python train.py --train_examples=97500 --norm="groupnorm" --pixel_unshuffle=2 --attention=false --muon_scale="original" --orthogonalizer="newton_schulz_5"
Rows from block 7, named by matrix and row number. Each number is 50 + 15 x the weight over the matrix's rms, rounded and kept within 0 to 99. All counts start at 0.
# conv: 3x3 conv (model.decb.0.1.conv.weight, 96x96x3x3), inputs 88-95, a 3x3 kernel for each
conv.0:49 54 40 27 50 75 46 09 72 49 47 48 26 40 38 24 48 51 49 20 52 05 12 37 10 14 21 53 54 48 51 55 52 54 41 58 52 48 45 52 85 57 38 35 43 76 50 56 54 51 52 51 67 68 51 49 65 61 48 54 47 54 56 47 38 41 52 53 45 46 52 50
conv.1:51 50 64 48 46 61 39 55 56 51 45 49 45 28 42 48 50 50 48 32 42 50 45 37 53 43 50 49 46 38 55 99 40 25 51 85 49 51 30 45 68 54 49 45 50 52 47 42 45 53 67 48 25 49 72 89 29 50 62 49 45 47 29 46 39 63 57 27 33 78 75 39
conv.2:46 76 51 35 50 46 50 49 35 06 04 41 32 41 46 75 67 54 18 00 62 24 06 49 63 58 84 37 47 38 52 35 50 52 46 43 45 32 51 53 55 49 52 51 51 45 42 34 52 37 52 51 46 55 40 57 51 41 56 54 48 51 49 60 63 50 49 78 47 51 52 44
conv.3:52 52 39 42 43 50 51 42 48 52 57 50 48 52 54 49 51 50 39 14 49 31 24 41 27 23 53 45 46 50 79 77 51 65 63 48 47 55 50 51 52 45 50 50 56 10 34 52 00 04 37 03 00 06 49 46 50 14 39 50 49 25 53 48 31 25 51 38 10 51 44 43
conv.4:52 58 53 52 49 49 52 53 49 48 51 51 44 35 48 50 18 50 50 35 45 51 38 34 51 48 26 51 49 44 50 49 45 52 65 64 50 47 45 26 51 49 50 46 44 48 51 33 42 44 49 49 51 52 58 45 49 52 48 70 50 55 54 39 18 32 44 00 00 45 45 47
conv.5:49 48 60 48 38 49 38 49 32 53 49 52 54 53 40 45 46 57 34 44 42 56 70 43 51 33 56 58 67 62 38 54 60 47 24 49 47 57 66 47 69 41 45 64 50 50 34 41 35 48 42 46 39 40 51 51 55 56 58 57 58 56 46 47 42 61 32 52 47 53 63 22
conv.6:50 14 07 50 30 00 48 57 58 50 83 53 48 99 61 44 50 56 48 47 49 48 36 40 48 52 72 44 30 46 44 12 38 63 45 42 52 50 67 53 53 45 38 50 38 49 00 30 51 34 18 50 52 36 37 58 52 47 60 55 49 55 59 53 52 49 50 46 51 50 55 57
conv.7:50 41 52 50 55 56 55 52 57 46 66 56 42 99 90 32 47 52 51 36 41 50 43 40 60 46 50 50 48 64 47 44 51 49 48 51 56 42 45 51 46 50 45 45 50 50 44 37 49 55 11 50 51 51 47 46 44 45 48 26 47 32 36 47 42 29 48 00 00 50 31 44
conv.8:51 53 51 49 45 36 46 49 48 50 57 43 50 55 51 50 51 48 50 46 49 49 46 38 56 48 50 51 25 49 50 00 36 99 37 39 51 15 14 60 47 45 47 51 51 45 58 73 39 53 77 39 41 61 44 46 49 52 53 20 53 67 71 65 11 13 44 00 00 58 30 10
conv.9:48 40 49 50 48 40 53 48 57 50 45 38 45 41 46 37 48 53 48 43 43 50 50 44 49 31 33 50 48 66 54 82 65 51 80 68 42 00 23 46 71 92 51 61 56 51 54 68 49 43 54 51 36 40 49 55 43 54 56 48 46 59 55 61 58 52 48 34 17 49 38 36
conv.10:48 51 51 48 48 58 54 44 17 45 47 47 48 50 47 43 53 50 38 39 57 43 33 46 42 38 49 48 99 55 75 99 58 58 00 41 47 61 50 45 52 49 24 49 47 22 55 83 37 34 50 57 26 29 44 51 50 38 37 46 37 34 56 45 18 44 57 23 39 53 52 48
conv.11:45 38 64 47 45 50 55 68 43 50 54 50 52 66 51 51 50 49 44 48 45 40 39 48 38 35 41 58 68 51 68 55 38 46 48 50 76 99 47 41 48 35 48 50 56 33 31 47 31 47 55 51 32 45 54 90 48 67 88 19 50 38 22 74 97 44 64 89 44 48 43 45
conv.12:53 54 70 50 51 51 53 54 58 49 45 46 33 25 27 47 36 04 45 42 47 45 49 68 50 70 53 43 45 48 48 48 38 55 52 49 62 56 46 40 17 29 45 38 48 50 28 49 44 52 49 51 63 89 49 47 49 51 46 51 52 55 47 52 61 49 49 48 38 47 48 34
conv.13:52 52 40 47 52 45 44 48 71 50 49 35 36 73 53 47 58 67 44 43 51 40 41 48 45 46 47 56 73 49 53 11 42 48 54 61 43 46 37 52 77 51 56 53 51 57 40 10 14 61 68 00 52 61 55 53 49 52 47 47 51 49 61 57 93 64 48 40 52 48 00 32
conv.14:49 50 56 49 50 44 49 43 36 57 51 49 51 27 45 50 45 54 44 22 50 44 25 39 49 47 40 25 21 49 41 73 47 43 54 41 51 48 45 40 48 55 47 51 57 45 55 58 49 88 66 71 71 51 55 76 54 45 46 47 47 33 65 45 48 46 49 63 52 53 55 53
conv.15:56 68 68 50 49 50 49 00 50 50 66 48 50 59 68 57 41 28 48 69 75 48 53 56 43 49 26 49 23 21 50 50 44 50 49 43 50 71 38 46 52 46 50 49 49 55 53 47 42 32 87 48 26 36 61 46 31 51 39 48 52 48 52 58 41 40 49 27 32 49 47 48
conv.16:78 49 49 57 22 52 41 35 50 50 62 52 51 45 28 49 49 53 68 61 60 53 24 48 50 39 63 44 44 35 52 52 50 42 50 63 41 54 44 54 31 47 43 81 54 76 49 69 40 32 52 00 31 39 43 49 47 38 41 49 47 51 58 52 45 39 53 50 52 44 48 61
conv.17:48 51 48 49 54 77 49 54 68 50 62 56 41 44 47 51 68 50 48 45 87 42 25 54 46 34 46 62 53 54 65 53 55 42 51 48 16 27 36 55 21 38 56 54 51 43 42 48 44 45 39 46 45 51 52 40 43 51 59 51 53 52 48 44 22 53 59 48 61 44 44 69
conv.18:46 51 49 48 53 55 68 49 48 49 43 48 41 03 30 52 48 44 49 44 39 50 40 32 50 28 50 48 42 50 55 77 47 51 52 51 79 65 52 55 56 42 29 60 55 47 58 49 51 69 53 50 78 72 51 56 39 50 55 78 40 46 59 51 51 43 49 89 52 35 49 39
conv.19:46 49 44 50 61 43 50 54 33 48 42 50 39 24 55 50 19 51 34 46 56 26 38 47 46 47 49 21 26 50 70 72 52 75 99 60 63 77 50 49 51 44 40 62 55 28 43 45 34 70 87 38 74 80 47 36 34 59 57 37 34 36 45 46 37 50 44 37 40 48 42 47
conv.20:49 55 42 49 68 49 50 44 45 53 29 34 66 46 30 58 77 57 41 36 50 47 50 51 51 51 50 51 50 33 61 67 50 40 47 53 46 48 49 18 35 31 41 32 51 55 50 49 60 65 24 55 61 45 52 66 60 41 60 52 31 48 48 50 51 50 37 42 52 47 51 49
conv.21:48 48 48 50 49 35 48 49 41 47 28 49 52 42 28 52 50 43 43 41 46 41 47 43 48 50 50 58 49 31 52 50 26 45 46 49 84 78 45 50 82 59 43 51 48 36 39 54 34 57 62 42 49 42 49 14 34 43 00 00 50 02 24 49 49 49 48 45 53 51 57 54
conv.22:44 50 35 36 52 38 38 30 36 53 63 51 50 51 48 45 25 32 53 53 38 54 15 41 52 35 51 47 40 53 55 32 59 89 50 63 61 57 43 54 10 22 50 51 51 52 49 35 49 58 48 47 43 41 51 47 32 51 30 44 57 60 67 54 48 50 49 09 31 46 29 37
conv.23:46 67 83 41 59 75 51 52 53 46 44 44 82 92 30 50 79 42 40 38 48 27 40 48 46 49 55 20 25 50 54 59 49 93 72 73 31 20 52 41 09 45 52 42 43 39 12 52 51 44 50 48 43 41 44 55 48 20 22 38 48 28 30 56 67 46 54 76 26 50 57 55
conv.24:41 13 44 69 00 50 53 55 53 34 51 56 24 43 31 56 52 54 43 73 86 18 48 52 54 52 56 49 48 59 62 15 50 78 38 37 37 45 63 29 47 54 53 63 72 39 17 24 39 55 58 63 46 44 67 20 51 44 41 50 53 61 51 30 45 52 32 51 48 86 45 24
conv.25:51 36 42 49 06 50 42 52 54 48 50 52 43 37 35 49 50 46 38 30 62 34 16 47 65 51 77 52 52 50 38 38 43 62 51 64 50 37 60 48 40 51 47 57 50 56 20 45 54 14 20 44 23 37 57 52 60 54 51 51 50 49 54 70 36 54 28 35 44 45 52 51
conv.26:48 57 76 49 65 85 56 54 45 50 48 44 46 53 36 33 52 52 53 69 41 50 74 46 50 51 50 55 61 60 43 02 51 46 21 44 67 57 39 50 13 28 56 65 60 39 43 29 53 61 64 49 41 49 53 57 34 58 66 45 47 55 50 39 47 52 82 92 93 68 48 55
conv.27:47 46 51 48 76 67 45 35 43 50 37 49 36 33 44 38 43 47 50 44 44 50 41 51 40 35 52 49 54 48 43 50 44 49 50 54 55 58 54 48 69 44 41 45 52 52 39 60 28 08 49 50 34 52 52 46 48 52 48 63 50 51 48 59 30 51 47 99 55 46 79 49
conv.28:50 47 45 49 48 49 49 18 44 46 54 58 39 55 51 44 64 53 53 42 55 50 43 49 51 47 50 50 48 42 45 49 46 48 53 48 41 55 59 36 73 57 50 53 47 50 51 44 44 63 44 45 42 45 56 58 33 51 46 21 50 14 31 50 39 36 49 40 45 47 44 54
conv.29:51 42 25 48 54 49 50 52 64 55 75 53 50 60 60 47 45 50 41 16 37 46 40 50 55 50 62 25 00 46 40 04 31 55 50 65 41 48 50 49 65 58 58 51 47 46 42 33 53 58 32 51 50 40 49 50 49 55 52 50 62 51 47 60 51 50 50 43 40 50 45 50
conv.30:51 56 58 50 93 61 49 23 62 48 34 40 51 48 49 51 34 32 50 50 32 50 47 38 51 44 30 51 34 39 44 28 23 42 36 29 19 05 39 36 58 71 50 50 55 48 40 48 17 49 49 49 46 60 51 49 49 53 42 45 58 53 49 50 42 47 53 88 52 50 69 56
conv.31:50 49 50 51 22 46 55 50 49 50 66 63 38 61 67 42 51 48 52 24 47 32 23 34 29 43 46 50 21 45 43 26 50 44 46 63 50 47 47 50 88 69 38 43 49 51 47 23 50 19 23 51 40 50 50 35 59 48 71 73 49 48 47 52 54 50 52 50 24 52 42 44
conv.32:49 46 52 51 55 45 49 56 54 41 53 63 52 59 42 52 38 42 48 51 58 19 25 41 48 49 48 76 55 40 38 49 76 70 68 75 26 00 47 00 24 48 39 41 51 43 26 51 60 62 79 46 70 52 49 18 52 69 48 43 51 46 07 76 87 50 62 76 15 33 35 54
conv.33:28 35 49 20 49 43 54 54 36 46 47 52 72 52 54 42 41 41 49 53 67 43 53 48 49 62 54 53 50 46 39 45 17 47 80 50 48 49 51 56 54 45 63 41 49 42 82 85 38 35 38 39 36 52 75 43 43 49 49 44 44 41 51 59 57 57 46 47 42 13 67 47
conv.34:13 50 87 15 46 97 58 00 45 51 55 60 64 50 43 50 52 50 77 47 34 51 09 25 74 48 42 36 14 46 37 44 65 32 48 62 33 40 49 49 79 55 76 64 54 37 52 47 47 54 94 07 36 49 46 49 48 48 35 28 45 49 50 51 38 55 62 73 50 51 68 69
conv.35:53 49 50 52 49 46 51 53 46 54 61 48 45 42 34 37 46 44 42 58 27 65 99 40 30 47 17 33 36 45 52 54 47 50 55 53 58 85 89 52 33 66 58 50 53 55 41 50 47 27 50 58 40 51 40 47 46 50 39 47 52 65 67 60 53 53 60 46 50 51 49 60
conv.36:47 00 25 28 00 26 33 29 53 53 87 59 49 83 61 35 50 53 50 51 40 47 88 48 60 39 41 55 42 50 47 50 44 23 56 52 48 39 38 45 43 51 46 50 64 50 63 58 49 54 52 52 60 55 46 51 46 48 47 24 52 54 27 57 47 52 47 14 35 48 10 38
conv.37:43 49 46 17 42 46 45 31 41 50 46 51 47 41 48 47 51 53 43 17 34 31 33 43 28 40 36 45 50 50 51 59 49 51 52 51 53 63 57 50 66 51 38 34 49 44 50 44 50 46 44 52 48 49 45 41 40 44 49 66 39 45 51 41 55 54 46 73 57 49 59 51
conv.38:49 49 52 54 45 44 61 53 49 53 54 53 49 12 39 50 56 48 51 34 46 34 30 50 53 55 50 45 28 50 56 99 61 19 77 38 49 38 44 36 43 45 50 50 40 29 36 50 40 51 28 34 36 39 61 74 37 58 57 05 55 33 11 50 56 54 78 00 37 64 30 45
conv.39:37 49 61 42 41 51 52 49 26 63 94 54 60 80 73 42 37 42 49 41 49 48 35 30 49 14 40 51 45 44 50 78 45 49 58 55 49 40 44 52 51 28 47 49 28 39 53 51 39 52 51 38 47 46 50 47 41 60 47 46 55 51 46 49 54 54 52 46 53 48 39 50
conv.40:56 65 46 54 40 52 43 40 51 54 86 42 49 99 59 50 58 62 49 49 55 49 50 58 57 46 49 56 47 49 50 61 44 30 87 58 42 42 58 58 50 56 54 49 50 55 51 52 52 75 66 48 65 49 46 56 50 50 33 23 42 11 25 50 51 49 50 03 17 43 20 43
conv.41:38 41 51 35 29 59 51 47 62 50 48 42 48 51 31 50 49 49 30 28 30 40 00 29 49 34 51 53 60 54 55 52 50 52 59 47 59 53 46 47 36 45 38 49 61 48 47 50 44 62 48 48 50 46 75 51 53 56 55 60 51 53 53 51 48 48 46 72 72 51 53 50
conv.42:48 48 42 48 51 49 70 87 87 64 81 45 51 50 40 50 52 50 36 47 50 43 39 38 44 48 52 64 76 49 57 59 59 50 46 40 50 50 51 38 53 62 49 56 61 64 49 29 52 53 48 45 48 49 63 31 24 48 12 53 36 38 50 40 48 57 50 49 51 50 49 48
conv.43:34 41 34 13 16 35 10 00 12 56 47 48 51 83 70 45 46 42 50 47 56 40 33 40 48 40 45 50 50 49 41 08 46 43 09 45 43 50 48 42 60 51 52 53 49 50 50 48 49 58 52 50 33 46 50 45 57 50 41 60 51 52 47 42 43 42 48 46 25 45 40 45
conv.44:49 31 46 35 17 36 42 50 43 35 57 84 47 42 54 52 49 42 34 36 35 25 60 39 38 52 45 54 71 54 67 48 56 76 51 48 53 51 45 41 96 67 51 55 49 38 35 41 23 52 48 33 34 46 52 73 25 48 91 61 47 55 66 49 49 43 34 56 50 38 44 48
conv.45:44 40 18 28 44 56 50 43 45 51 75 50 48 89 50 22 16 11 30 33 51 03 23 44 35 26 46 44 48 52 49 41 69 51 45 49 60 79 74 49 53 40 51 51 47 61 40 25 68 42 01 56 74 51 44 68 56 69 58 48 58 58 62 51 77 46 52 85 60 52 51 52
conv.46:46 50 39 37 65 41 56 39 58 49 44 39 21 08 30 72 59 42 16 48 61 15 00 61 64 99 58 37 41 48 73 64 47 62 60 63 51 83 69 46 53 57 60 46 46 30 00 21 51 05 00 51 37 26 48 44 51 58 47 48 55 49 47 49 47 36 48 57 51 35 51 63
conv.47:32 31 44 51 46 47 68 25 20 50 51 41 50 53 49 52 58 65 45 53 38 65 99 54 62 52 52 27 49 51 18 19 32 53 63 44 64 62 44 53 88 35 50 44 34 38 46 43 37 69 76 52 27 43 45 49 12 36 74 52 52 51 30 40 54 70 54 32 90 63 33 53
conv.48:39 15 32 49 00 00 35 56 23 31 43 48 54 66 13 83 81 51 29 43 30 70 34 27 32 36 25 49 53 54 53 56 37 50 73 56 54 79 87 44 13 55 33 47 48 50 51 55 49 51 54 49 47 42 49 50 50 48 55 44 39 25 48 32 43 45 44 08 50 47 52 53
conv.49:48 51 49 40 39 43 43 16 19 42 34 46 47 42 47 45 51 50 44 40 44 47 48 51 50 50 50 43 63 50 53 55 30 21 55 48 48 50 43 28 30 58 49 38 45 38 48 47 43 57 52 51 37 38 49 15 39 39 31 73 51 50 53 53 86 44 60 99 50 46 43 46
conv.50:48 26 18 47 14 28 43 32 41 52 51 37 49 69 51 46 49 45 53 75 39 53 68 45 27 40 24 32 43 55 46 51 50 50 59 57 28 50 50 49 80 74 45 60 51 49 33 28 49 10 00 51 37 42 49 59 49 57 52 45 50 48 44 52 49 47 63 46 50 54 50 60
conv.51:46 49 49 35 45 51 20 35 44 67 53 56 23 29 32 59 50 48 30 50 51 40 50 55 47 50 52 37 57 48 54 43 51 54 52 52 47 41 51 68 99 50 69 58 48 43 45 37 73 42 26 43 40 04 59 33 48 36 00 48 48 32 54 42 48 52 27 44 47 35 53 62
conv.52:51 71 48 51 65 44 52 39 49 50 40 30 49 51 47 54 50 45 49 34 43 51 49 45 50 50 46 28 26 45 17 16 67 14 39 99 49 66 53 47 52 48 49 42 48 42 49 72 47 69 67 47 70 47 45 51 49 49 58 85 48 16 50 55 65 55 46 00 31 24 00 47
conv.53:50 44 35 49 47 50 41 38 41 47 25 48 39 00 28 58 46 57 49 31 53 50 30 45 50 40 49 40 47 51 50 75 38 50 42 38 51 75 33 23 94 58 41 45 47 49 52 40 46 43 29 47 28 31 50 44 40 41 91 99 47 53 56 49 60 63 47 99 56 26 39 48
conv.54:41 53 51 48 61 70 48 35 52 48 52 57 59 60 48 53 51 53 49 40 43 41 44 50 48 49 52 49 32 34 63 87 64 48 73 49 51 66 38 62 00 10 52 53 70 36 35 43 09 50 83 18 08 49 43 56 46 54 52 27 50 45 41 37 36 50 20 58 71 49 52 40
conv.55:47 23 38 41 46 59 45 60 66 56 57 42 58 56 44 49 42 39 49 34 32 42 45 34 37 47 32 49 38 61 58 33 60 52 55 76 72 69 59 50 20 29 49 35 47 34 56 51 43 57 52 44 50 51 52 50 51 40 47 87 49 69 68 55 48 56 51 22 46 88 46 54
conv.56:50 52 49 49 53 49 64 33 47 58 50 49 51 46 44 54 52 54 50 19 40 41 12 41 50 27 33 52 53 56 50 49 50 67 46 50 41 17 53 38 23 51 45 58 60 49 40 44 50 37 04 54 46 41 69 51 47 64 47 38 63 41 34 43 47 51 48 50 46 50 45 45
conv.57:50 50 58 50 46 56 56 47 46 52 59 61 48 10 20 49 55 53 49 51 55 48 47 49 50 49 50 49 25 51 50 32 49 52 47 50 44 00 47 44 38 50 50 54 56 34 52 53 50 68 59 50 49 57 58 68 50 57 55 18 53 41 27 52 47 52 53 10 51 53 35 52
conv.58:39 48 45 34 59 25 39 50 48 53 50 58 50 35 46 47 45 51 50 47 61 07 10 56 20 00 57 45 41 45 76 64 44 54 73 50 49 48 61 46 42 56 52 53 49 72 55 62 61 42 44 44 57 40 48 47 50 47 27 38 52 37 51 47 48 50 46 58 51 52 59 44
conv.59:48 43 44 47 77 50 40 47 53 35 38 50 84 61 50 67 64 54 37 36 65 26 00 55 33 30 55 49 47 48 49 54 52 39 49 63 37 45 40 43 43 40 42 44 51 40 53 65 37 43 52 41 44 27 50 63 52 33 52 48 41 45 37 48 49 51 15 47 51 17 00 40
conv.60:49 52 52 45 49 47 57 42 42 49 97 77 49 54 53 45 48 47 46 35 42 51 41 47 50 49 51 57 41 53 54 81 56 45 45 55 59 51 44 40 43 30 46 46 52 32 40 73 44 00 43 50 20 44 53 49 43 61 81 57 48 52 49 51 24 20 96 68 08 51 96 60
conv.61:63 49 47 45 31 19 28 45 23 51 35 50 43 54 42 40 34 37 42 07 43 18 83 34 18 15 34 44 42 48 51 51 46 51 51 43 52 35 47 49 55 23 49 45 29 51 50 49 40 43 33 46 00 12 48 33 42 31 46 49 36 69 49 78 50 52 55 48 46 45 55 51
conv.62:50 41 83 51 00 50 78 34 32 55 37 50 49 52 33 48 49 46 42 49 56 14 27 52 40 39 56 41 39 42 70 58 43 52 59 54 46 40 50 54 99 47 28 51 46 34 46 47 54 53 40 54 75 47 52 50 55 68 66 39 47 42 56 52 46 51 52 56 56 59 62 51
conv.63:54 37 13 49 32 40 69 62 69 49 39 39 48 37 42 43 45 55 43 36 47 31 12 48 48 28 53 56 50 47 61 74 49 48 52 48 48 60 69 52 87 56 52 44 45 49 36 45 49 04 22 55 18 21 48 54 52 50 76 92 41 94 51 65 57 50 51 79 45 45 62 52
conv.64:45 49 38 47 52 53 70 66 78 50 43 48 40 55 58 30 50 53 54 45 37 48 54 43 49 44 41 48 74 55 47 32 52 55 01 39 53 75 72 63 53 52 46 50 49 49 47 54 54 47 50 51 60 48 32 53 62 44 48 52 52 49 49 46 66 54 44 99 78 23 54 57
conv.65:47 50 71 56 49 52 56 39 50 62 54 48 33 47 70 49 58 43 62 63 49 52 38 12 47 40 47 51 52 49 48 50 50 49 78 55 65 54 53 49 42 56 49 49 19 47 44 76 33 50 74 30 50 57 49 54 47 58 52 51 44 39 50 51 51 52 50 51 46 49 45 39
conv.66:52 60 35 36 49 40 43 47 52 54 52 41 61 79 45 42 52 48 49 25 45 39 52 57 50 46 50 49 36 49 39 47 49 57 65 49 77 65 54 48 51 56 39 51 57 53 77 37 57 62 50 45 46 48 48 56 63 50 55 70 47 51 48 49 43 49 47 50 12 47 34 49
conv.67:55 40 45 48 46 37 43 48 43 49 46 47 49 54 56 49 48 47 49 37 48 49 26 50 46 46 56 50 53 57 46 70 52 34 39 48 53 68 47 75 70 53 47 37 41 49 44 46 44 56 50 55 53 43 51 46 46 48 47 47 44 28 59 51 65 50 48 73 60 44 54 51
conv.68:36 42 44 26 48 50 61 42 54 37 45 35 49 52 52 56 58 62 37 28 44 46 51 48 39 35 31 52 53 44 47 51 47 51 32 58 50 41 52 48 59 59 49 42 65 13 16 50 40 28 45 34 09 39 54 40 57 50 44 48 51 45 47 55 58 50 46 51 41 38 25 41
conv.69:41 49 61 35 36 48 38 31 50 60 54 56 46 22 50 63 52 56 55 63 43 54 43 35 46 38 46 49 59 53 45 67 50 50 49 47 51 35 41 50 43 49 52 49 46 53 66 47 90 99 55 49 62 63 54 53 46 52 52 51 39 39 48 49 53 54 47 71 65 51 72 50
conv.70:47 61 92 42 61 67 47 45 49 56 71 50 54 99 55 82 55 53 54 49 43 49 36 51 50 49 58 51 55 49 39 45 35 40 33 47 36 41 33 39 47 47 25 38 50 50 49 50 50 55 52 50 49 40 50 53 44 42 20 35 38 21 44 43 51 47 46 32 31 49 47 49
conv.71:49 33 42 50 42 23 51 50 30 55 32 48 50 67 43 53 61 50 47 52 49 63 61 59 52 49 60 34 17 39 28 13 40 37 49 36 49 66 55 56 61 54 40 46 51 50 53 51 49 53 56 48 47 51 54 52 47 47 41 53 67 67 47 52 50 60 35 00 42 37 01 46
conv.72:51 50 48 53 51 44 42 39 55 44 41 48 53 59 54 44 50 50 56 49 34 52 88 38 31 45 34 54 77 44 46 45 49 53 39 51 56 56 27 38 53 44 50 58 49 49 25 23 40 44 55 49 30 56 51 49 44 51 52 48 51 47 22 52 53 47 66 63 56 53 38 48
conv.73:56 51 50 55 49 59 51 42 67 51 50 54 24 03 47 39 36 48 61 61 59 63 48 70 51 41 62 18 30 48 44 62 50 66 78 49 18 31 49 27 27 24 43 51 69 48 34 43 36 48 54 51 51 65 70 52 26 99 88 48 61 51 32 50 44 49 50 53 49 64 51 49
conv.74:46 48 55 45 48 44 64 60 78 44 41 49 51 83 80 53 47 52 38 20 30 17 26 49 45 46 29 47 49 43 42 16 45 43 45 54 45 74 51 64 68 42 48 44 59 53 46 46 20 13 48 49 38 78 48 52 62 51 58 51 53 59 62 51 49 51 54 46 49 48 43 53
conv.75:42 42 39 51 56 47 64 51 56 66 54 61 54 48 68 44 39 52 42 43 46 50 50 40 54 51 50 51 47 49 50 35 62 67 53 62 55 00 38 44 30 56 47 55 61 40 42 61 12 33 54 14 59 63 51 39 48 46 78 57 46 52 28 52 68 45 55 51 00 64 67 60
conv.76:52 56 53 49 85 56 50 46 44 51 52 50 55 61 51 57 55 47 21 34 53 29 41 48 49 49 51 46 45 51 50 68 53 64 87 53 57 63 44 53 19 39 33 48 50 06 47 27 30 54 44 32 15 35 49 38 49 47 49 55 48 60 48 53 55 58 17 00 89 49 70 82
conv.77:50 51 54 48 47 47 49 54 36 63 84 66 81 99 94 55 69 49 46 49 64 49 41 51 47 47 51 54 53 54 40 00 46 38 07 52 42 46 49 48 55 51 57 55 47 49 50 65 50 47 56 48 50 46 38 25 30 19 34 54 43 18 48 42 49 50 51 42 36 51 54 50
conv.78:36 40 52 48 51 58 56 31 47 29 47 46 33 54 56 50 54 48 46 34 47 46 36 34 30 47 37 50 30 50 26 00 19 34 20 45 51 47 51 42 41 54 54 61 60 44 50 56 53 82 68 46 47 54 67 53 40 56 33 51 50 51 59 53 50 53 51 00 23 53 24 50
conv.79:53 48 46 41 54 45 52 16 40 32 49 54 44 49 37 44 46 37 44 15 40 44 29 50 48 44 51 58 99 64 52 04 53 48 73 46 47 48 51 44 02 38 50 54 50 55 40 00 56 56 09 50 54 50 50 31 56 44 25 41 55 51 47 34 51 54 31 99 56 26 44 35
conv.80:49 27 49 49 49 76 44 62 73 43 51 52 43 63 75 56 89 54 17 52 48 46 51 51 52 49 47 50 71 51 45 64 40 55 63 47 62 99 68 47 43 50 44 27 54 49 45 48 19 09 33 47 47 53 36 00 32 47 00 28 50 45 47 52 46 45 51 39 50 52 50 51
conv.81:60 60 52 56 58 52 47 39 51 43 57 46 42 54 42 70 64 39 56 39 46 47 26 24 50 52 41 43 07 31 64 99 50 48 63 53 30 32 53 45 76 49 51 43 46 34 43 50 10 47 63 43 22 50 50 62 47 45 55 42 51 50 41 71 59 41 50 21 43 52 04 19
conv.82:61 48 49 69 22 48 46 30 28 43 74 54 50 56 61 69 51 49 52 50 83 53 37 48 58 39 30 53 51 52 50 48 43 51 48 33 30 42 54 37 29 09 51 61 47 44 44 54 49 99 99 36 99 55 54 46 37 39 25 32 51 46 43 50 52 49 47 49 43 44 48 43
conv.83:46 50 47 35 47 64 50 48 53 50 59 90 01 54 80 45 43 49 42 54 30 39 62 49 38 14 47 47 46 39 51 05 31 48 38 42 53 58 44 59 68 36 47 45 49 46 48 52 40 37 50 49 33 51 50 50 54 54 29 36 58 53 49 37 49 49 39 51 40 49 46 43
conv.84:51 41 47 43 32 49 40 47 27 49 21 29 47 43 38 53 49 50 25 64 18 53 99 34 23 49 07 35 35 50 41 24 50 50 42 52 52 51 49 58 25 39 51 31 50 47 50 68 02 02 44 50 11 49 49 48 49 40 20 39 46 51 63 54 45 49 49 16 47 49 52 58
conv.85:56 25 52 99 22 63 54 77 72 48 59 59 47 27 21 54 49 50 56 48 50 34 30 41 58 54 44 41 60 53 52 45 55 50 57 62 57 46 49 51 36 47 69 41 57 60 46 58 57 35 97 63 40 50 51 50 53 43 58 49 61 54 54 34 52 54 48 29 51 51 44 48
conv.86:46 39 45 50 46 54 50 48 63 49 36 47 12 26 51 31 38 51 86 45 51 46 47 47 71 54 49 86 52 23 22 28 40 51 56 42 68 39 42 36 36 50 50 37 50 39 42 52 05 00 51 44 47 49 43 04 38 30 28 55 50 50 62 36 41 48 95 98 09 47 51 46
conv.87:50 41 51 38 49 51 55 68 65 51 48 49 16 43 47 54 50 40 51 61 49 49 40 49 44 42 49 45 47 48 47 58 69 54 44 57 40 49 57 42 50 51 46 71 57 86 77 81 50 29 67 22 21 67 48 58 65 56 39 42 53 51 49 47 49 51 30 38 56 51 44 46
conv.88:54 60 53 48 86 81 57 45 51 46 44 49 55 62 52 50 48 49 31 34 32 51 76 49 46 31 35 51 50 48 50 49 48 48 32 56 50 50 46 42 40 42 50 49 65 54 25 22 36 38 50 51 37 52 55 50 45 58 45 42 48 46 48 50 49 46 51 47 43 52 47 46
conv.89:49 53 54 44 55 57 40 35 46 62 50 29 59 83 37 51 57 50 53 22 42 48 23 51 48 50 52 34 49 51 51 82 56 51 50 48 07 00 34 00 00 52 49 52 89 37 42 42 49 56 37 58 55 47 50 68 64 53 99 88 43 59 65 50 48 49 50 51 50 50 56 54
conv.90:51 47 37 48 48 57 44 36 68 46 32 37 49 80 55 62 67 50 42 49 31 51 50 50 57 66 51 51 60 49 78 99 83 55 45 77 70 71 57 40 05 45 45 14 55 51 55 47 58 44 41 54 31 24 52 97 76 60 44 49 56 19 39 30 22 28 24 70 49 49 99 45
conv.91:47 53 63 24 53 45 48 42 56 51 48 51 53 46 51 51 47 48 49 40 49 50 49 46 51 68 48 68 77 48 43 28 22 48 38 45 52 48 49 46 00 34 52 43 45 61 62 48 45 69 52 38 43 34 60 39 53 47 00 39 32 33 46 52 46 53 54 85 56 54 68 45
conv.92:42 38 55 26 35 52 51 31 43 46 48 53 42 45 53 60 65 68 38 00 50 51 33 47 55 59 46 56 62 46 52 16 44 50 00 53 53 57 48 56 48 36 47 45 30 48 46 32 76 27 07 50 61 52 35 51 71 35 61 76 37 52 50 43 51 53 28 99 63 46 56 46
conv.93:51 43 46 47 40 47 78 49 41 45 46 48 49 54 48 40 48 46 48 52 61 50 34 49 54 49 34 52 43 37 61 84 54 49 48 46 33 65 65 02 58 49 48 41 44 45 49 39 46 58 49 51 43 40 60 53 42 53 51 27 44 49 42 48 64 65 39 86 80 48 55 48